config.yaml
spec_augment: true
encoder_norm: "layernorm"
encoder_activation: "gelu"
encoder_inner_norm: false
decoder_norm_position: "res_post"
decoder_bias: "all"
learning_rate: 0.015
momentum: 0.95
weight_decay: 0.09
adamw_weight_decay_other_params: 0
Rows from block 2 of the text decoder of a small encoder-decoder audio transcriber, named by matrix and row number. Rows with one number belong to one neuron. Each number is 50 + 10 x the weight over its row's rms, rounded and kept within 0 to 99. All counts start at 0.
After each neuron's rows are labels from the 100 texts, of 14848, where the neuron reaches its largest size: "fires on" is the input token at the peak. Only what is clearly more common there than usual is listed. The data: strings of digits, spoken by a formant synthesiser in many voices.
# gate: MLP gate (decoder.blocks.2.mlp.gate.weight, 384x128), inputs 0-127
# fc1: MLP up (decoder.blocks.2.mlp.fc1.weight, 384x128), inputs 0-127
# fc2: MLP down (decoder.blocks.2.mlp.fc2.weight, 128x384, transposed), outputs 0-127

gate.184:53 24 60 46 37 33 34 45 57 58 63 69 56 53 57 47 60 52 55 52 53 56 58 52 58 55 41 45 45 51 47 61 51 62 43 45 48 55 69 48 69 44 44 46 37 44 55 49 59 34 80 33 49 46 37 66 40 62 52 34 57 50 50 55 37 39 49 50 67 30 68 62 51 56 58 48 54 54 58 39 59 46 58 50 36 51 48 53 45 42 40 41 43 60 64 44 54 46 36 64 50 37 53 55 45 46 50 42 56 24 55 49 61 45 43 55 62 47 26 47 55 56 33 47 59 36 37 44
fc1.184:50 42 67 59 50 40 26 49 36 51 53 62 61 48 55 50 56 52 64 50 63 49 54 51 59 63 51 39 39 55 45 60 47 66 53 43 32 76 68 44 65 47 53 51 32 49 52 58 62 40 68 31 39 34 45 61 50 57 52 44 59 49 40 49 41 41 54 56 59 30 69 55 52 39 61 54 60 52 58 43 64 61 71 56 40 49 52 41 42 56 35 45 41 53 54 52 61 35 61 59 41 39 54 44 45 57 52 44 57 27 60 58 64 50 48 54 54 40 50 56 61 61 39 46 64 35 38 47
fc2.184:40 45 52 57 57 42 48 59 55 65 54 60 37 37 62 57 56 46 52 54 24 28 30 66 60 52 48 37 38 51 57 53 50 46 53 45 49 48 49 40 57 48 54 54 51 57 57 54 62 46 69 28 36 53 61 45 46 36 70 61 46 50 43 51 43 55 42 52 48 56 53 45 49 64 64 47 40 64 31 56 52 67 56 61 61 63 46 54 48 48 47 64 77 54 35 80 53 47 49 51 54 26 42 31 48 56 37 45 49 51 54 41 44 49 63 45 49 52 32 50 47 42 51 51 53 54 32 41
fires on: "seven"

gate.272:51 46 47 47 46 49 41 47 44 56 45 51 63 57 54 34 51 43 52 41 60 39 49 57 38 48 34 32 50 54 62 65 57 46 39 30 55 46 67 45 54 63 59 43 60 69 31 53 58 11 40 58 64 62 41 71 53 59 56 45 59 51 39 41 59 44 48 60 45 48 43 54 52 37 63 56 55 59 63 52 55 46 47 55 58 51 46 47 61 46 56 51 40 33 55 32 72 41 33 63 54 39 55 37 43 64 65 50 53 61 56 59 41 53 41 38 50 57 49 68 46 54 38 51 69 53 60 47
fc1.272:38 47 62 58 53 57 57 47 46 42 60 38 42 44 56 50 61 61 46 66 44 62 51 46 71 59 71 65 48 30 36 51 33 63 55 57 53 50 41 55 56 37 52 64 49 30 75 49 40 79 53 44 33 43 59 37 48 47 53 54 43 56 55 55 49 54 47 44 53 48 54 37 49 70 33 42 56 52 49 42 38 52 55 49 46 41 55 58 51 55 54 46 69 51 57 64 32 39 57 37 40 71 45 56 56 36 43 54 39 36 47 38 64 48 47 67 49 45 49 37 58 45 60 48 32 44 48 54
fc2.272:54 52 52 57 53 64 69 25 50 49 43 30 47 43 49 28 55 45 42 44 42 41 57 29 38 45 58 51 35 53 65 64 39 55 43 38 66 47 60 59 51 47 61 40 53 44 49 59 60 37 43 55 66 48 40 32 60 61 53 51 65 56 38 44 50 41 33 54 34 43 47 61 50 56 35 53 45 48 51 46 41 57 33 57 56 37 66 46 44 54 48 47 60 58 58 55 48 52 51 61 43 60 70 31 52 48 42 52 57 44 67 52 48 43 30 70 49 49 58 41 63 66 63 58 56 54 70 42
fires on: "one"

gate.318:47 22 43 40 46 63 58 50 51 55 62 40 40 57 39 57 41 37 47 63 49 38 39 47 60 51 56 50 62 44 54 40 48 49 56 37 55 61 59 43 53 39 46 32 43 53 52 62 52 49 39 43 41 58 57 33 72 42 50 35 50 51 58 64 59 43 40 54 50 44 44 61 56 46 45 55 60 55 57 44 46 46 51 33 39 59 44 36 41 55 47 36 59 65 58 56 53 50 50 40 51 45 62 73 43 45 55 44 41 44 40 57 64 28 51 45 64 28 37 58 51 16 55 75 49 55 58 61
fc1.318:55 69 47 47 49 30 37 53 53 43 42 65 56 49 58 53 58 54 44 35 59 64 59 47 35 44 42 44 41 57 51 58 65 50 44 56 50 49 38 54 40 68 41 66 59 61 44 46 49 59 59 47 67 43 46 68 31 55 44 47 54 50 30 29 53 54 76 47 51 46 61 43 55 54 52 53 36 38 53 56 49 42 47 64 66 32 54 55 65 41 60 56 40 36 47 51 39 50 57 52 44 54 35 23 50 56 52 48 50 51 51 53 39 62 61 53 47 64 69 34 56 81 46 48 47 40 49 45
fc2.318:64 40 59 42 43 34 49 60 42 44 57 53 48 64 38 49 64 51 37 54 30 58 50 38 61 52 45 44 61 62 41 53 51 65 54 53 31 47 45 46 51 50 50 40 61 69 36 54 54 61 59 41 56 47 48 70 53 46 45 44 53 67 54 46 52 58 62 45 75 42 47 19 52 47 54 63 34 53 28 65 42 57 59 57 44 46 46 74 37 45 52 46 29 69 38 57 50 49 49 41 48 47 42 37 56 55 29 56 65 58 51 45 53 45 37 43 52 60 49 50 61 54 55 55 39 45 33 55
fires on: "one"; "six"; "eight"

gate.265:42 58 59 42 43 45 37 47 41 46 56 46 54 29 36 51 49 47 60 46 46 57 31 72 67 39 41 46 52 51 50 50 63 55 52 57 44 51 48 56 49 56 52 57 36 54 42 59 42 55 71 22 65 50 33 43 47 63 46 58 45 38 52 43 62 57 64 38 49 40 44 35 46 35 41 47 53 58 70 46 41 40 42 35 44 66 46 44 46 53 64 61 59 55 42 42 39 54 49 45 45 65 71 42 46 49 39 41 57 55 62 54 55 63 47 37 48 44 47 17 65 34 44 61 55 64 51 55
fc1.265:52 38 37 50 54 55 50 59 51 45 44 53 35 57 48 56 55 47 50 54 51 58 28 54 55 39 57 64 49 51 44 57 57 51 52 57 58 52 50 51 51 45 44 54 47 57 33 61 65 46 58 38 59 76 44 60 30 48 52 54 47 48 56 63 44 49 35 49 57 36 34 57 44 45 54 56 66 69 54 65 48 46 26 41 60 57 47 51 40 31 58 66 50 60 47 36 36 57 60 51 67 46 59 39 36 40 28 60 71 57 58 53 49 55 54 48 51 32 74 45 53 42 47 49 65 27 49 31
fc2.265:42 56 49 41 48 49 48 54 40 66 52 42 46 73 52 54 60 34 72 53 50 54 57 56 35 49 43 58 71 36 39 51 58 50 35 40 41 68 55 45 45 51 35 55 28 51 50 59 47 37 58 46 44 38 46 47 73 67 49 57 54 58 40 47 54 38 41 54 37 51 48 44 59 55 36 52 50 49 49 40 48 54 58 57 36 45 48 53 51 65 42 48 57 44 44 48 62 49 60 44 44 67 41 84 59 57 65 59 33 55 63 41 65 45 45 44 39 50 25 52 39 44 56 37 53 67 52 45
fires on: "four"; "eight"

gate.189:49 60 28 48 59 72 27 60 52 48 46 61 63 23 42 57 55 49 51 55 54 46 43 39 64 48 59 40 58 64 37 68 49 43 43 72 49 48 55 55 50 62 37 35 48 46 54 49 71 55 55 48 52 67 40 56 64 51 68 57 67 42 50 49 59 52 49 33 54 68 59 45 50 47 42 55 52 45 45 50 52 54 47 51 58 64 67 60 44 59 52 50 53 41 60 28 56 56 45 39 62 55 59 45 58 42 77 39 38 49 45 62 41 53 42 41 59 61 40 69 55 54 59 49 59 54 48 61
fc1.189:48 50 31 39 58 70 33 57 39 43 50 48 53 43 45 47 51 56 42 38 56 55 57 40 74 59 56 37 62 67 44 67 56 47 46 70 54 42 37 46 38 49 38 39 51 39 54 52 70 49 47 40 39 51 35 57 48 40 63 60 63 37 46 42 60 60 39 28 57 69 57 53 47 58 41 55 60 35 46 61 45 51 63 46 53 47 62 44 43 60 59 49 62 52 66 35 46 51 49 42 55 48 56 36 56 38 66 49 38 59 39 54 44 62 50 34 55 60 41 68 45 58 66 50 60 38 44 63
fc2.189:42 51 72 48 47 61 50 60 59 48 43 45 49 44 48 44 47 30 54 39 62 41 65 58 58 64 26 57 53 57 53 36 75 56 44 44 68 50 48 48 50 51 49 63 30 61 48 33 55 50 63 65 51 57 50 52 48 31 38 61 39 34 48 53 49 56 59 49 29 50 40 46 56 51 46 47 41 63 46 52 33 56 74 55 46 33 37 37 62 60 43 40 33 61 45 64 53 54 31 51 37 42 46 42 50 58 46 60 59 43 57 48 66 45 47 44 52 71 51 38 45 63 48 45 58 64 46 47
fires on: "four"

gate.194:45 65 36 62 45 41 42 48 49 41 49 51 53 46 62 45 52 77 60 56 54 39 44 57 40 64 33 46 44 32 37 57 42 80 37 45 57 48 50 44 44 56 53 40 59 36 47 62 47 56 49 62 32 36 54 46 50 53 39 46 45 38 35 71 45 45 52 51 46 60 40 52 55 53 78 54 48 43 45 63 40 54 51 25 57 55 39 43 37 40 59 36 63 56 55 65 35 45 37 50 50 61 43 54 56 50 38 60 57 38 61 52 42 51 53 32 45 51 53 44 62 50 60 40 58 31 39 45
fc1.194:49 62 56 58 51 35 30 45 55 51 46 53 64 61 44 36 63 36 55 60 28 64 41 75 43 58 41 47 42 43 41 65 60 36 66 47 39 46 52 57 62 42 65 39 47 48 42 50 49 44 40 40 36 45 46 42 38 41 60 54 58 52 60 64 59 47 42 58 48 56 45 56 58 50 50 60 48 27 60 38 49 51 58 26 46 58 31 52 49 35 48 55 47 56 39 48 75 55 47 31 48 59 35 59 42 63 62 54 36 59 46 51 47 52 36 56 48 58 43 48 62 66 61 55 49 42 65 59
fc2.194:52 47 41 49 40 52 72 49 53 34 31 51 69 48 38 46 45 36 39 45 34 47 61 61 37 55 52 57 59 48 50 59 44 43 43 61 54 50 39 52 51 48 33 61 58 46 63 65 59 59 39 47 59 58 51 35 55 43 39 50 49 36 42 33 59 52 64 36 47 38 68 51 48 54 47 62 63 44 54 43 48 59 36 79 48 58 45 45 71 48 57 49 46 43 44 58 47 32 47 52 48 51 66 41 50 46 49 33 70 43 31 72 53 56 67 58 43 48 44 46 54 53 32 47 50 69 57 62
fires on: "four"; "five"

gate.256:45 66 62 66 38 43 59 37 36 50 57 56 39 52 59 36 56 44 44 73 39 43 61 49 43 58 54 51 54 55 55 50 51 45 50 72 45 67 60 45 62 46 42 55 61 51 68 43 57 69 35 30 45 35 58 35 41 52 44 59 47 48 52 63 48 54 55 55 54 47 36 61 63 70 50 70 62 41 50 39 52 43 44 34 44 51 41 58 41 50 56 50 43 49 65 53 52 53 67 30 45 43 47 49 35 44 46 37 45 60 53 56 76 50 53 46 25 55 65 50 52 51 46 53 48 61 54 27
fc1.256:31 60 56 62 51 40 36 40 33 44 51 70 53 46 47 46 47 44 45 68 57 39 55 55 44 74 53 60 54 49 53 53 44 45 38 62 59 68 60 44 48 35 44 68 56 54 64 59 47 62 32 40 48 24 43 37 44 53 41 59 51 37 42 57 59 53 61 41 39 41 43 56 52 42 54 61 64 30 53 45 53 48 48 36 44 54 45 65 37 56 60 54 47 56 70 56 49 60 61 30 44 40 50 44 39 44 49 31 39 60 57 51 63 48 46 55 32 67 63 59 60 53 34 58 53 55 53 42
fc2.256:50 65 63 46 51 47 59 47 69 44 60 42 50 39 67 37 56 43 45 44 42 62 40 37 41 46 40 55 70 43 39 61 53 24 47 57 57 46 36 61 52 53 47 53 40 51 38 66 60 54 39 55 58 44 45 43 59 40 46 47 47 59 44 51 65 52 54 59 47 56 40 62 53 63 56 53 49 40 53 46 56 48 29 47 49 48 43 66 67 51 70 50 44 55 57 39 60 40 56 40 39 45 23 55 31 34 45 34 73 66 61 53 44 47 43 47 51 46 65 44 55 65 51 49 30 59 68 37
fires on: "four"

gate.69:40 49 57 56 44 41 41 38 54 51 25 59 44 42 61 55 52 49 44 46 54 52 47 46 51 58 62 45 60 45 51 42 52 59 56 37 32 66 67 66 43 62 51 61 60 47 31 68 27 39 42 42 49 43 32 36 62 56 51 46 70 33 27 64 47 43 51 55 57 57 55 60 43 42 55 57 50 62 50 58 42 56 48 59 52 69 45 62 55 56 49 54 61 59 62 52 41 32 47 31 51 55 43 71 46 51 52 56 50 28 59 51 60 60 45 69 45 60 59 53 49 49 47 62 53 45 71 39
fc1.69:51 51 50 46 55 53 61 63 51 52 75 42 52 52 43 50 49 51 57 48 44 49 43 52 59 41 47 57 35 54 53 61 47 46 44 54 65 31 30 32 51 43 59 46 43 57 72 31 61 60 61 45 47 60 63 66 39 47 49 59 23 57 65 44 46 49 50 48 38 45 48 40 52 47 43 40 50 35 44 55 58 38 64 35 54 34 48 31 49 45 43 49 45 45 28 51 62 68 46 68 42 46 55 31 57 46 53 45 49 67 48 44 40 36 51 42 58 46 42 47 51 59 57 45 50 59 17 60
fc2.69:55 41 60 45 40 42 54 58 41 53 43 42 65 67 42 59 67 45 67 44 64 32 33 40 45 43 50 56 54 44 37 54 43 47 44 37 57 59 60 38 43 38 67 47 57 42 55 44 34 36 55 53 52 63 67 57 41 62 52 65 49 61 49 48 58 44 41 58 52 63 41 47 58 54 52 60 45 37 63 40 53 65 48 40 52 39 53 38 34 43 55 32 37 70 42 52 65 48 48 53 55 72 62 34 40 50 39 62 64 53 62 62 54 57 41 37 58 42 30 53 62 46 53 46 59 48 32 38
fires on: "<end>"; "four"

gate.289:36 40 48 64 58 58 60 46 81 56 56 45 36 40 52 63 61 40 22 59 45 58 64 57 42 53 38 40 56 47 56 64 64 47 83 55 53 59 53 46 48 55 59 45 37 47 51 52 49 45 56 45 61 50 51 36 49 49 34 51 51 51 59 54 46 38 48 52 41 60 45 61 38 32 52 52 53 44 47 64 51 46 47 57 47 42 53 57 34 59 37 54 49 55 51 40 49 56 51 57 62 49 47 67 57 43 38 42 48 62 50 47 22 35 48 61 29 50 61 53 43 42 62 43 28 64 39 39
fc1.289:57 53 56 46 38 52 45 48 34 45 40 44 62 69 44 55 42 50 77 41 45 42 46 48 61 55 50 44 37 49 42 48 40 39 18 49 51 36 51 63 51 51 41 67 66 52 55 34 49 42 40 57 36 62 56 47 56 55 46 52 64 52 51 51 61 60 48 57 40 49 39 47 43 70 48 53 52 66 66 41 57 67 48 49 50 67 38 58 56 45 49 48 46 49 44 54 60 64 57 47 52 46 43 41 60 51 57 48 55 37 67 61 86 36 40 60 71 51 52 52 39 54 46 42 70 59 53 60
fc2.289:56 36 59 61 53 36 57 35 51 48 43 59 43 59 52 48 62 51 36 53 25 52 66 58 44 55 64 54 37 58 38 49 45 50 72 39 50 37 55 44 44 42 55 53 49 43 58 67 53 49 35 53 57 50 39 60 36 31 53 43 44 34 47 36 53 36 47 52 59 53 54 77 53 52 62 70 73 44 52 65 52 55 44 59 55 37 53 44 49 46 41 49 58 33 64 61 37 59 63 68 42 52 54 58 51 69 58 49 41 57 45 50 41 42 46 41 54 33 53 46 44 30 64 57 37 44 44 43
fires on: "<end>"; "seven"

gate.23:40 31 63 43 35 48 30 64 41 33 62 53 50 67 40 54 54 36 58 48 36 67 45 51 62 51 47 67 52 52 67 42 52 44 51 55 61 40 52 46 42 29 58 47 44 56 46 46 42 45 67 53 52 54 57 52 45 69 55 36 39 52 36 49 60 49 52 41 25 41 42 62 36 48 60 55 39 53 40 38 48 36 52 48 55 40 62 25 24 35 49 55 55 55 47 34 59 59 57 41 63 39 47 36 50 72 48 48 59 51 56 52 54 57 56 46 57 47 63 44 50 53 55 49 43 38 57 64
fc1.23:57 64 41 60 65 46 68 26 60 58 40 47 46 43 58 48 46 56 44 58 61 38 45 57 33 49 57 33 53 39 31 64 36 60 37 51 40 51 62 57 59 59 43 52 52 37 35 54 47 51 34 54 48 44 50 45 55 39 55 73 56 46 66 53 41 41 48 63 78 60 60 44 48 49 44 53 68 49 62 63 57 67 50 56 47 58 46 65 74 68 53 32 38 59 53 52 38 38 45 62 28 51 49 60 52 38 52 51 44 48 49 58 38 51 45 51 52 46 42 60 52 44 44 47 58 69 52 47
fc2.23:52 44 30 55 31 47 48 35 61 62 77 75 42 60 41 51 50 54 51 54 32 37 64 49 55 59 46 75 53 43 55 67 54 48 59 45 64 43 54 64 60 36 53 48 62 67 49 45 58 49 55 51 41 60 72 49 36 51 39 37 33 54 46 41 29 59 61 59 39 48 51 48 40 42 40 48 34 54 40 53 44 43 57 48 49 40 45 36 46 32 27 63 43 56 51 40 65 52 53 43 53 45 70 41 49 52 40 61 50 57 41 54 62 48 55 51 57 46 49 46 47 54 43 52 64 45 56 59
fires on: "seven"; "two"; "zero"; "eight"

gate.346:39 32 55 61 56 58 30 45 59 39 36 74 58 48 59 56 51 47 52 56 64 62 47 48 47 35 58 43 39 30 46 62 50 57 49 57 54 45 50 41 59 56 70 49 57 52 52 59 48 57 56 46 42 62 47 47 55 59 47 49 51 31 37 47 52 56 38 60 44 54 41 55 49 62 56 54 80 47 36 44 54 28 48 46 38 53 58 40 39 65 36 62 46 56 56 56 47 35 49 58 61 47 31 77 53 46 66 48 47 46 46 46 61 67 52 60 37 43 39 47 38 32 47 70 48 51 34 53
fc1.346:45 41 35 59 62 44 35 49 58 25 42 45 58 45 38 53 39 41 42 52 68 73 60 52 56 57 50 42 69 46 47 45 49 40 50 43 38 63 58 50 59 67 57 41 73 54 46 49 63 50 51 58 57 53 47 35 68 35 38 41 59 45 57 33 57 38 40 42 47 61 44 54 60 65 57 47 59 41 42 55 53 51 43 59 45 58 56 35 39 55 63 52 49 53 46 39 44 46 39 45 67 52 31 70 38 42 72 50 57 54 33 52 52 60 52 64 47 60 56 44 45 34 35 54 55 65 51 62
fc2.346:65 56 55 31 64 33 57 57 62 46 43 47 30 57 52 43 52 49 32 31 43 55 68 53 35 57 43 42 41 47 55 29 49 43 73 51 43 64 50 64 41 73 38 63 53 46 47 69 30 53 51 47 57 37 43 55 45 58 45 42 54 69 58 28 39 38 53 55 45 52 66 48 37 52 66 65 49 48 49 54 49 53 40 59 56 60 60 54 45 47 31 55 60 38 56 50 52 52 51 54 27 67 36 53 61 48 51 41 39 62 45 40 55 54 60 57 58 52 56 46 47 47 40 45 42 52 58 55
fires on: "seven"

gate.240:57 54 68 43 45 33 26 42 48 52 42 64 62 35 55 44 38 36 44 57 56 45 50 49 39 56 38 48 54 44 37 57 41 66 57 54 43 54 49 53 36 52 57 47 51 52 24 27 38 50 49 49 57 53 36 42 47 38 37 47 46 51 29 62 60 46 50 58 41 47 45 61 65 59 40 57 49 41 53 32 51 51 56 58 48 42 51 65 42 74 49 43 41 37 33 50 66 38 45 49 54 59 45 55 52 22 52 29 49 45 42 59 29 41 66 61 57 57 58 56 54 48 50 60 47 54 65 48
fc1.240:62 59 32 49 60 37 71 59 40 44 52 49 55 63 76 60 60 57 48 59 40 53 59 52 51 47 55 52 59 43 25 37 41 58 53 54 33 50 67 44 39 50 43 68 61 51 56 38 48 52 49 48 48 56 41 54 44 63 44 48 67 67 63 36 41 36 49 74 36 36 37 54 48 62 41 63 52 54 56 35 46 39 47 60 52 52 45 48 59 53 44 48 42 45 52 30 60 31 54 49 58 47 42 57 44 35 45 32 48 30 56 46 48 37 65 63 46 42 43 56 63 42 61 57 46 56 56 56
fc2.240:47 49 55 63 54 49 56 35 61 49 62 39 36 48 45 54 49 53 67 47 41 55 44 63 80 58 53 27 65 48 58 57 78 58 38 53 46 55 53 50 45 60 41 60 62 45 51 45 62 51 41 46 47 57 42 46 48 64 67 54 60 49 48 38 52 44 52 70 52 36 62 45 67 34 37 47 67 44 33 67 40 46 51 50 63 30 45 30 58 49 52 43 61 66 48 35 43 56 49 64 47 48 52 40 41 44 52 50 50 49 33 55 57 56 50 49 41 37 42 42 61 38 62 37 44 40 37 41
fires on: "one"; "eight"

gate.37:65 56 53 35 49 51 41 41 55 44 55 48 45 53 56 61 29 61 54 43 58 57 45 38 38 54 47 30 55 39 43 67 43 61 51 55 43 36 54 42 41 32 50 67 64 48 61 49 47 42 56 58 36 47 55 43 60 57 71 57 46 44 73 40 52 51 49 43 48 50 42 43 52 46 53 44 56 72 51 81 50 47 45 56 65 38 47 65 46 25 50 46 52 50 52 27 41 46 54 38 40 46 55 45 32 55 38 44 37 40 45 50 44 45 45 49 44 52 43 49 55 60 46 47 33 42 83 44
fc1.37:47 42 37 61 56 63 61 43 56 52 53 51 59 55 42 42 66 33 48 61 38 39 64 58 68 43 55 70 50 53 56 41 49 42 50 54 60 54 46 58 59 63 41 24 46 56 40 47 49 47 48 48 61 52 44 67 38 43 25 41 55 57 29 57 39 45 41 58 49 47 44 60 47 53 49 51 55 27 45 18 58 54 57 44 34 63 50 36 52 67 44 53 50 49 52 62 55 53 42 60 63 51 47 68 69 56 60 57 65 56 54 53 54 50 52 56 54 52 52 47 44 52 52 45 60 59 19 64
fc2.37:61 57 42 47 42 61 46 62 36 50 61 51 63 45 45 71 46 53 38 42 55 53 50 46 39 38 50 38 53 48 32 58 48 68 45 60 66 46 54 50 41 48 48 58 51 47 61 41 58 56 49 72 37 58 59 51 60 75 58 56 37 50 55 58 31 57 53 51 48 48 45 55 38 46 35 48 46 49 53 71 63 53 39 49 48 70 61 47 44 33 46 41 53 31 54 54 37 31 41 50 50 49 57 62 34 49 64 58 52 50 27 54 15 42 42 52 41 68 41 54 58 51 45 63 53 41 56 57
fires on: "four"; "seven"; "one"

gate.145:60 48 35 54 44 58 41 62 54 62 39 36 55 53 48 32 40 46 56 30 42 54 46 54 50 42 56 63 42 48 52 42 33 50 53 49 40 56 44 49 49 52 47 55 49 50 45 53 48 63 73 50 61 66 51 48 55 45 48 43 50 56 29 62 39 46 54 39 60 50 48 42 43 46 58 53 69 36 47 34 57 55 43 44 59 41 56 62 54 47 37 72 50 29 45 46 33 56 55 38 52 50 52 52 56 47 34 35 26 49 67 53 18 50 61 57 50 34 65 50 23 64 55 36 52 56 54 47
fc1.145:39 45 71 54 48 34 70 45 28 51 61 58 40 59 51 67 56 48 46 63 47 50 58 53 52 62 37 37 56 56 47 50 67 49 48 51 49 41 59 50 43 55 52 43 56 49 54 51 51 46 32 44 45 43 52 58 47 44 53 48 37 37 67 40 61 58 51 63 38 55 51 60 54 58 39 45 37 69 51 61 43 38 52 69 45 58 48 45 43 56 74 40 37 70 49 58 64 44 47 70 48 59 41 45 52 57 53 60 79 51 40 48 72 52 48 43 49 61 38 48 77 31 54 58 50 46 50 47
fc2.145:44 45 61 58 44 44 50 54 51 59 59 58 43 51 51 46 36 58 54 47 45 34 51 52 60 63 41 41 43 58 35 48 52 41 43 48 64 57 21 53 62 51 50 64 59 57 39 41 41 56 55 50 43 47 42 61 48 44 35 45 52 44 43 41 61 53 42 39 47 46 37 78 38 40 38 41 53 53 45 57 49 58 61 44 70 42 58 49 59 49 48 62 54 69 38 62 42 50 41 42 49 50 51 26 56 59 61 43 37 86 51 62 57 27 45 61 47 66 50 59 38 49 37 44 66 56 50 59
fires on: "seven"

gate.368:54 52 52 49 42 76 42 60 61 31 67 42 32 40 48 66 49 49 67 46 47 61 54 51 47 61 51 53 25 53 50 44 51 39 41 50 45 47 44 62 67 49 61 71 45 47 26 53 41 48 55 57 48 56 60 59 55 46 39 54 54 26 51 60 45 61 43 45 55 44 73 55 55 57 61 67 41 57 70 60 39 57 52 44 44 47 53 67 47 58 46 45 53 51 46 30 53 54 48 41 54 61 33 40 60 52 39 58 38 48 37 51 53 63 44 75 52 47 42 54 37 49 41 42 68 53 45 44
fc1.368:56 47 57 48 44 73 40 64 57 30 68 42 29 48 49 64 51 52 68 50 48 64 54 45 48 58 55 55 30 52 49 42 46 40 43 50 47 47 41 62 63 50 69 61 44 48 33 54 45 47 57 56 47 58 57 54 54 45 35 54 53 24 55 55 44 65 47 40 56 39 69 61 51 57 69 73 42 54 70 58 37 54 52 53 51 47 50 67 53 56 49 44 47 51 45 32 57 50 46 41 55 64 36 39 60 52 32 59 38 45 40 49 58 57 45 74 52 49 39 56 35 45 50 43 71 52 44 51
fc2.368:37 52 60 56 58 43 32 37 41 59 45 54 46 53 39 54 45 58 59 54 58 38 45 39 57 49 48 38 57 37 53 48 48 59 43 46 60 55 71 44 42 49 52 60 60 50 49 54 52 49 59 53 59 38 43 56 41 33 40 63 49 52 47 51 52 48 49 55 46 46 31 33 50 56 73 54 49 72 57 56 57 35 53 56 66 38 42 43 75 37 57 72 51 48 65 49 51 50 34 43 69 40 41 52 44 29 37 52 62 59 64 64 58 25 42 32 35 47 49 54 68 53 63 50 39 40 53 46
fires on: "seven"; "four"; "zero"

gate.379:50 57 72 44 35 65 53 48 61 51 59 58 58 65 49 48 51 39 38 50 46 42 52 31 60 58 41 61 61 46 59 44 56 58 66 36 44 56 34 50 42 59 60 70 39 42 57 61 53 64 42 61 49 55 48 45 82 48 56 56 28 44 60 66 53 67 34 50 49 43 64 63 58 55 32 43 51 42 39 36 53 62 46 51 51 50 54 52 59 47 34 49 38 52 61 47 36 50 70 42 53 51 60 62 55 54 60 55 57 46 53 44 46 51 26 41 59 61 50 55 58 71 54 63 46 50 57 38
fc1.379:40 50 68 49 46 62 51 51 66 53 55 55 63 65 55 50 50 37 42 48 43 51 57 30 61 63 47 60 53 40 57 40 55 56 68 34 55 52 37 55 47 61 64 74 41 40 57 59 59 71 41 64 49 55 49 52 66 45 53 56 33 51 56 55 56 71 29 47 51 41 61 53 60 52 37 40 49 29 40 38 57 57 47 42 61 49 55 51 58 46 41 54 41 51 65 44 32 58 72 43 51 52 57 55 53 49 59 52 57 44 45 48 48 57 23 43 64 61 61 51 57 71 56 57 51 49 62 34
fc2.379:53 80 62 51 66 39 39 56 48 27 37 41 57 55 36 52 65 48 51 51 63 53 61 49 36 49 40 49 57 49 58 68 58 59 71 67 47 58 46 48 58 42 42 47 43 63 50 47 44 44 37 53 36 37 54 55 45 64 55 52 42 53 67 39 59 48 34 56 27 49 61 54 45 39 44 35 69 63 44 49 41 45 53 57 37 57 47 58 79 49 59 43 53 57 47 51 42 48 53 35 51 41 36 32 57 44 40 44 52 53 52 54 58 38 60 60 44 44 37 48 42 49 61 62 60 58 39 39
fires on: "<end>"

gate.238:52 51 44 48 55 54 45 68 50 47 52 37 38 51 45 45 48 56 61 61 61 50 55 44 51 62 61 41 65 54 47 56 44 48 45 53 48 39 46 46 57 61 33 18 46 37 43 43 62 45 27 52 30 63 64 57 63 59 33 44 56 59 51 53 45 51 62 54 28 34 49 48 60 63 66 42 50 40 72 70 33 48 59 41 39 58 60 44 52 51 32 48 37 34 44 46 71 36 48 56 59 54 40 42 50 50 43 47 45 48 64 50 51 33 57 53 47 42 52 51 35 36 46 51 58 48 69 51
fc1.238:56 45 43 40 37 50 53 44 51 50 56 66 56 61 50 54 53 45 65 52 41 36 56 69 54 39 30 53 51 51 59 42 46 48 51 49 67 51 58 44 53 39 73 74 60 58 60 64 60 58 61 48 60 61 42 23 23 62 67 59 44 35 61 41 50 47 45 42 55 67 64 42 39 53 40 54 43 64 58 40 46 51 60 58 52 58 41 58 49 50 48 44 73 52 53 54 44 68 45 43 49 57 44 45 55 44 55 43 69 47 42 33 34 64 43 52 53 61 62 60 60 56 47 59 33 50 60 53
fc2.238:59 57 51 42 55 47 50 54 38 45 52 42 33 44 38 35 49 60 59 49 51 57 59 49 57 57 33 55 57 54 38 47 34 26 38 54 58 64 49 46 53 54 47 47 34 36 52 56 64 51 58 50 38 40 59 58 56 56 44 48 70 62 46 49 57 49 61 46 42 39 53 60 54 59 56 44 41 58 38 57 49 51 52 57 34 42 62 56 48 53 29 26 49 53 70 48 43 53 38 68 57 51 43 49 41 75 28 69 49 29 41 73 65 46 42 58 41 35 65 55 41 56 50 60 48 57 57 53
fires on: "one"